{"translate": 0.06, "encoder_norm": "layernorm", "encoder_norm_position": "pre", "encoder_inner_norm": false, "encoder_depths": [2, 5, 5], "encoder_widths": [64, 128, 256], "fusion_encoder_width": 256, "fusion_encoder_norm": "layernorm", "fusion_encoder_fused_qkv": false, "init": "orthogonal", "residual_init": "none", "optimizer": "soap", "beta2": 0.99, "lr": 0.0019, "shampoo_beta": 0.99}
Rows from block 8 of the image encoder, named by matrix and row number. Rows with one number belong to one neuron. Each number is 500 + 25 x the weight over its row's rms, rounded and kept within 0 to 999. All counts start at 0. Numbers have three digits each. After the name is the row's rms in percent of the matrix's.
# gate: MLP gate (encoder.blocks.8.mlp.gate.weight, 672x256), inputs 86-171
# fc1: MLP up (encoder.blocks.8.mlp.fc1.weight, 672x256), inputs 86-171
# fc2: MLP down (encoder.blocks.8.mlp.fc2.weight, 256x672, transposed), outputs 86-171
gate.95 113:510490553459523510473468474506469460498491477491504447481475461507519479450486555521514503501523529488516523508487503456507456495487507478507498525531535494501496479475568486505524522490514508461470463494488474547478458466490510524536469525501463481504529517
fc1.95 104:474506519454478507484524476480495486483512502487464490501514474479462481459479516482522523525471458510480512511502484519484475534520463572459514493499505484532548508510518480517495517494484512492497492486476471524498489522512519459484539508511486484596488507
fc2.95 103:434483510457517518447497515525513480531525517521522508497518467482499545531492504474517501500513468501465485488526461440486481512491550491527493475528495524508504555518498481481515520490513505513518491502472503503464486535489500527516486460492512492552492510
gate.96 101:504547483512530468479523490454479506474502516463479496508562521550536499462541496486461473491506446504553455484521459551507508502536491517516538526491520498481503489477530500478542523450496535473476510483506490543497541485493510486528545513464495526505469522
fc1.96 100:483490501531500489497478533499522529497477487508507477487458462509525476497499516526488526477524484512478439490503523527498488515502482477474492496550545492472519435490460472440498474525500475509478473517481509476444500502447486478494505539512508493470506467
fc2.96 102:487518542469533463483519517502493522517526534481492524496481462523462527494492534498474476527495498467483509488534460529531475448489542534476478538485501504502483493470524473473542438522508465533460492534503511513529497491522530538530526475526474531530507478
gate.97 096:510467521519484527546507514492513521482500479538490486502526490478550506436515471534522518505514536536503491517517465456516499476484493483502533464533508495480489504494471492480519484514486463529489457468444496502484524538494497515529475494525508465493516504
fc1.97 093:465511510461467516471469489516520461538495506475546470436500513515505492482507512479527524471497553534477505481457537473431489507475512539496515507495523481483467490464496499514555493445452501541515508490466513496541539510501520480516527521516514488532487498
fc2.97 090:484544474479514489490496531495518527540520480474504479508476506519508465508518510492496539476512524515490471510500534518542510504484480475522496492474491586433514496474512500505497518516511528491524482524504492463467504493526450488470481503552510511483528537
gate.98 095:514504468520509483521467507468496516535477483503528531517517474498499544510513481510510541501490516491505506498517530497557515490477526470574490458477508513493499490465536457485471501534497551460503493463534500485487535474516487512463522513474471489499497502
fc1.98 091:481478522478492471448522523544462480470469534524484494517500516496504505435517551489478480505521541477527458494506458498476521460544483488484507514508463475483512509489474520521522533490525477536529525480514484474507485495477500522517465465514515491538486508
fc2.98 094:551491491484490525508461521469470491495493519466517501474473510529497496498510477535486555513498519454500463463494509453508508532519476504497509464523520507545487453502514444530481468494460556489509510510536518492453524524493502500508508510509529473494521541
gate.99 127:515510564532510483470491549501475456484468455487500510466526493480456481487463483514455511474498526442519482497499515517516517495476517533465555521496498501519528458507487502480488517492470502470511496461463498511499460487502492513517550503516484489473465551
fc1.99 127:506477520513511520515505499473454461548508497512476510467478515528474471511466506501482553465486518454506472483456473573528532498518476446475477483500471484559507474530520521502512506536492520504484527510480491471518494467501494471520528507499474557538494522
fc2.99 120:473501475506508484499511526476534466485539504495469522470487516487494504473497499484491494530490533473518472495491530516498452478489490539506449514428496516463514491475522511461447473490493489484459487521507509529542511481523447501467502500538502510480456514
gate.100 104:505512528520513516493485482483524498540495504538478499477530516520525502495500514506510472558497520513462484493507524503516543534491544527517528526536546496506486491488514523468505478525487512494450463468527482485511486442471500478497478506514503501505464499
fc1.100 098:502507491470484519509524465507458505472517507490511497508464465502486494508506476482540503484484473544526515508544491477511491436518452439518490427496479550536523518505499472511493530539516488524465547509533522502453513498499496512500477499484496466507498526
fc2.100 097:504523484497479477480471491484493477495493500537496451484529506461527502496506508493510554539491501509467451491496478516513534508522527489487489505470508508549483510467502481535478482493471435479467507519465475480555481539481506499533491498462446509492464487
gate.101 104:480485482452475515482486492491504509467485490474524554508486530542534503502521483510509516453479522487463510457540472496515502461518467494485487535524521503488542479462500467509536509503502450512520477471538538502495443507483516513510521545479481493547504517
fc1.101 097:504496506480484542449510523501502515489531516489480541518479488541470568533505493514486485459501484501511490495502473503454513499506525548496486520502516473443511520462475491508518532526497503510501496504493494493494486504498508532501462520544471517558523492
fc2.101 098:463504482512508514460483541483504488518534485537476487502481518477511513481530483535488477483500502489517503466506526516473504484509468514532474470499503475546506512479488504535440515511511512549471488503532517493517493453549491525462480476484542500529497514
gate.102 113:494523511504485533464455535465473484490486524546517529520517500523511504500515500515506542487506485490502504511502496528485548505538521508488504485534548494500523433506496472476508524488477491466499467505457485487526546501499518544486541474434505485485520523
fc1.102 115:492501498470493522496532557514522508523481450505498454523500514544497477508463505514510460493525490465510471517498463510435518464485481492471500466515460501433517494550504503498456494546481480503490504514555526475530465450487523479514511505505477500490495531
fc2.102 108:480493498487495489475479503513508492514506493508499527538481499434525503498508498482469537466504553496526502479479526496477459540536510513539526492490480540516454534484477525502502474493514477515491488499510479528527503514527477525520533472484517487494497525
gate.103 094:509516507475503446480488532527508516518501479507541478530457476521508530489484513455504472511488479516489482513497556481528481464539505473477503515501426487505492514508473488545488483561471493474464510502495525494474492471505529526493504468487481461495507549
fc1.103 097:536541437493531503541489522484495488508512497514445506510522526517505500470510516495488503532484475490540527479511499510501480517529556491499493484479514534443463533479492483517485534507501494522453489503515503526516515469489515507513504508518510486477531482
fc2.103 098:477525476532506509467513464519511495499476581461496506503539513518538467516459477507521500508496481495523478514470520518460477512482523510503470490481489492476499473486520491452496491512499515494478457462487515468528508487515519471545459491522511473520504457
gate.104 085:507474492558500506517464544497538498533490489486505516513490459464512502476486501549505535502502502462491517545442526504477495497479456505496486513502507528508526540491530516499525488472443489495460518500489481496524488436491494530522541502496494522476551490
fc1.104 089:579544510505506498459471551454521504513501480496485501498487462486515453459538523544509484502470518500487523496480507467480485472494541477483500474466500498531489528505476506521474483443476501483519507429490506525547528484499535481505501510515507502488539483
fc2.104 088:463473506491529453475506476479505502483477509509496468483509470553478480460454510526495503533503499484495498518463483530498513470482511494487551490481473521504532483447496512510458505526494491475451482506497529534537467533489528546494508509511507457501486514
gate.105 098:468515502516503525527449481449490508487508504550545535483455560538466508542509482549514498516470468553473525529495527508482507508520495463471498510491477493483454512491460513508501536459470459482492494506505509497511520475557474516519499503493493496516537481
fc1.105 090:483497512559496515495468504489486490507529507551535470481492515510462508548544525523499492519451522530476504513512526505467478517512483455516524520510508503462481490496534507527523548504488471492531476457497489495502489508562492499484479480524502485521535516
fc2.105 094:492502493541533467478508574541551497505502527457477525513532491493505524547486519454529532499528527495485484514563501485471436481493477506513537469500553512492534510504496537472500501524537475509444475479474481497509520485500489550518487485494489509532443500
gate.106 085:542530508474445517471542510556503502471502449514498499493468491505510500494508524486489499476477481473532524487475500531494485486525483502468499513507507507487533472534510462504492492448526526499496484487518454498499501516524526516486494509539478522490522491
fc1.106 083:500486494508471537482492457514489521490512495512446473472506502517476490473479526491492497501507489455547450502484494492486512473485491539450462529500485539522504532504573482489464521463513498474500482467541502508497493509533494492467505509460449529531478525
fc2.106 082:476465470496518457463526499463490529540505524464488488484464453507502505494487513493518522484446476449471459528496498510499509477505504478473543509530501499542510513472503479477513510554459503479489543516536525497517458461471490489472518465491526482444507479
gate.107 098:450528491517476512493513504472459502528505472481480518506485485505507492498551470473538542494484507528503491529493525494517508479520514477490470520475511494512489478522492485459512484516491473480535437492516568517539499499527502489558485511500518497485498481
fc1.107 090:504517506512472509528489486512516514507481501516498461504487522499448492509500491504457462501521521477478526535493476513516513526497533518482543445500471505509529499507511507497479500528510508539498542504439504482498536524483481477477502486515480480496495473
fc2.107 098:494538526502540528479460489451500512535480464446525486522536481489542518459556496496529519481518524495515519512455486488516493537504440523517501493484476545462496478517481484486546483507528528520499509516496487503520490539499465492506496543504473488486515526
gate.108 095:487512491512500513475463488474501495516487497468512487512487524486497533491476465499460480485488495555517535503500534460536471502531472471442467526494474522518508513488491483502503464503502529554500513496475515480490514462510513533531514500489479557517484524
fc1.108 102:494459477497521490500540507519510504471515509494526512555493487517542487497559523467515506481504507502487480504502483524509522547505534513527525513500532514535516498508461503492474516462531486456538444537577479548513502521479492518498476502547491439508484515
fc2.108 101:475494486498511483508468513495486489475458529486513475509490470477559486487453495487455509517479483559478473516487479491501473500443492528497515481500539472484535505509450517516486467460491464476496487509524484513521499466493533466522434485539521492510480542
gate.109 104:495451482494481520489470518505532483497490449506453464522443506534529502464468480491495523527572502519473500509535483479536510482479502493477534475460453482486530490495486492495510504478499499507475508521510481498517514557497543495511533529503500502494510540
fc1.109 103:420504516487510539478502501540534483506532504490482498502491521529478506439467505541516486480461530514489456501503499501509500508477483524487482477487482490514521515539490504533518497478519496507486522472564478519475470537493548511476524493472480497528499505
fc2.109 106:508522493474494450517512488482494480482494474490527501535511471500481488494466490533490517520441510512518521491497482542507528475488480468466512541489516489526493520492484524512552480523464508494482515513555536522521467521477516495484459488462518471517496502
gate.110 083:510537514550511528432498542488505505539535493463464489491501511500529511488500486493491528563492534526526510549494467505513523516483543549478509490526529507519523486525503503479489508496482521503515472495540504523514510580468518540526511517461508505453484475
fc1.110 088:483548532499539527488493493485501541505468468457488528507479468516521537502539495492503519527513494550526483473495512487528488538503508506470457504495417497522494506480507458482523521501465495532533429538512501466482479548510480514537447491474488484484521470
fc2.110 093:526533501556492500493512498480509523472480479511541543507484497547473517496517520498488521517491531483487495536471522521506518508468526498504500486491518498495539479506563515491517547552447486469513473534517504487516508442447481498500478489506480488537477505
gate.111 104:500459484478506499514477574503458486510519495524460510484514454520489524496505440532491514527516523505494514491465511500494481545471498482479503489520495505532464485532497507509500551443492454466486498461520512491495444455476476505553492533482483478495520500
fc1.111 095:503478459511509475498473546519526483496421465511522472440527519455491515519510484524515511516507497519539504518478520546517473449521490492472533467489515492517488503522480528507471488475521456465519485494525512434490486456512511513514510511511463474523523539
fc2.111 098:533510510506522495467473486502489455520510498458495474469501533520536520501521500526503430548481442513499494533520504490501513486517510527468481502485498493520495567517482493535540466531529477541461509484523529472516535511513469513479531519505466486494520457
gate.112 083:496544532482488473494514492495547513534500472489487529513459500468532472465510497525463500504528487462448495470547507528529475449504515481466477522528474474498451492492482517498486509467527511526545463465515486460483497516498502533444520529533498542462525502
fc1.112 081:460507516480466487496497504525537519485475546525514532497500483523540474479520485481516553458467478540475525536478511529509495530492476514485496538487509506536499500492490476454531541469520479488478470514481558483508493495524492501525478463513477501507507500
fc2.112 080:480509469482482489492490478519491494507480513468529527454538528535525534532497489505502537541478511532466485491470502519496476484468529555536471487490489487496522492554478487546502474518487486515535504496503488465481480520481444541487491469539489439491499495
gate.113 121:490515505542494511452521526530509446448497500525518455507477479499471492510499488505499560521480469525486511549514453500523521513522518524508462468528463533481509494526545457502522551516526451500505480538459556523466497495512528522542503522498466503487486493
fc1.113 115:497485512484511495485524529538518512535512484539482524506517469450536489439532489510492516518549496480477511507513513484478464460482485502509529538467529468487516483536505474513482494463464502462507505471514496503474500488504497465492476460489522499475492500
fc2.113 108:528503531509520474523454515479506464519506474512518477481454523523437487495443522488492479477510464511502482491511513497508482522501457509451498460524558483490524484510501501511471538520485484488453475496509490505517464514487524517512537492474533479518499515
gate.114 092:463522528530484459486527508506492529532521516495567502429517493492485493517485521517444490544549497458543516486476501537519509498516516472560509516488465482459477526531477455538473546463494535437474496504474466488512541481458478502510488497486488534483498531
fc1.114 082:479492494487496490500411468500571457472466533499505475509452516437552504504452511533511485510498507478508489527522550483481512480494507502482505510517531487507504482530496589483500480494449513512526473508496506485470480525531514491482460533458535448480455484
fc2.114 088:472463464520533492481529550509551512542464472483534473493466456493477476481469517522516534515464495539509474532475523525482486508475491514531535541510503500554500483460538514476525528540479473530471490485491481484555473479512498497486510511452535470458504507
gate.115 076:521487523483517493493478467526476504482533501479472538518454491505453517481503497507481510440500511486485469488539542504494540506490467475516533485486470480523472488453491448507529531467519469487500510530471512496468506507526547515502485499498511484521506540
fc1.115 078:557514473491492497517470496469514502458491536492501506508553514509521498473486569512467546507454479523489515512483519461501500513507529500493496493488519487512543509470464469533526463530512487517467476522494499517579528440475523492499468465506454510475512519
fc2.115 080:523503519482519453450506494469519505497488542499505513516463493487465474499524506523483509525463492448518517536530478466507512505507514492468507529485506511542513509494475514489459532458516491470488494506496482516506484490509555476490475504482509446503503499
gate.116 080:511452488505487508484508519489470497487511466462487491462439508502534474482510533454499509499545465545514526480479497506493482506508439506493517526469506499498419476485508497491484532505509491474495456489534484509502497459477473471515522490473433502497515476
fc1.116 085:489511476506501478491567501509470475464493522458476515497451472547555484486510506491510482538474522498480491514499471485504515500521479515508497528466524491501550491481519491543531522508484503506483507513506543516565526521518435493502525517518512526533516478
fc2.116 080:498495506490466511491549531501491490499505491484506499515504480494537479499493502481441534475458482504519470527528506521484497525536506515526491546523490491475544502513492482491449501485513485511478464533491506538549533504482534481452505473535463454507500497
gate.117 117:463478517529528481492513509498479515482536454446553507482485458496477507513469529504479492513534515493537543456482507528462505533487489480498469527466538461512525477542500492492515522482534472507473471501478460515469496510491487502505522488502485526532514501
fc1.117 118:477477526543519492499497523489495529495510428484572479527504478486493516505477502503469476520519521503529560447480481514464466523499514516475468496474505532463518500520488466448548552468506486497464460484516475489465520495494525506465469512493508509504518501
fc2.117 112:515464497494483536526479524467489504475518511458528445511508500489486483503469479530489495485501509496525503484508488503599513481560481501483461508501469523473518458565529496505476481491500469452481519510498527535509470542500453516535496508487534478472471482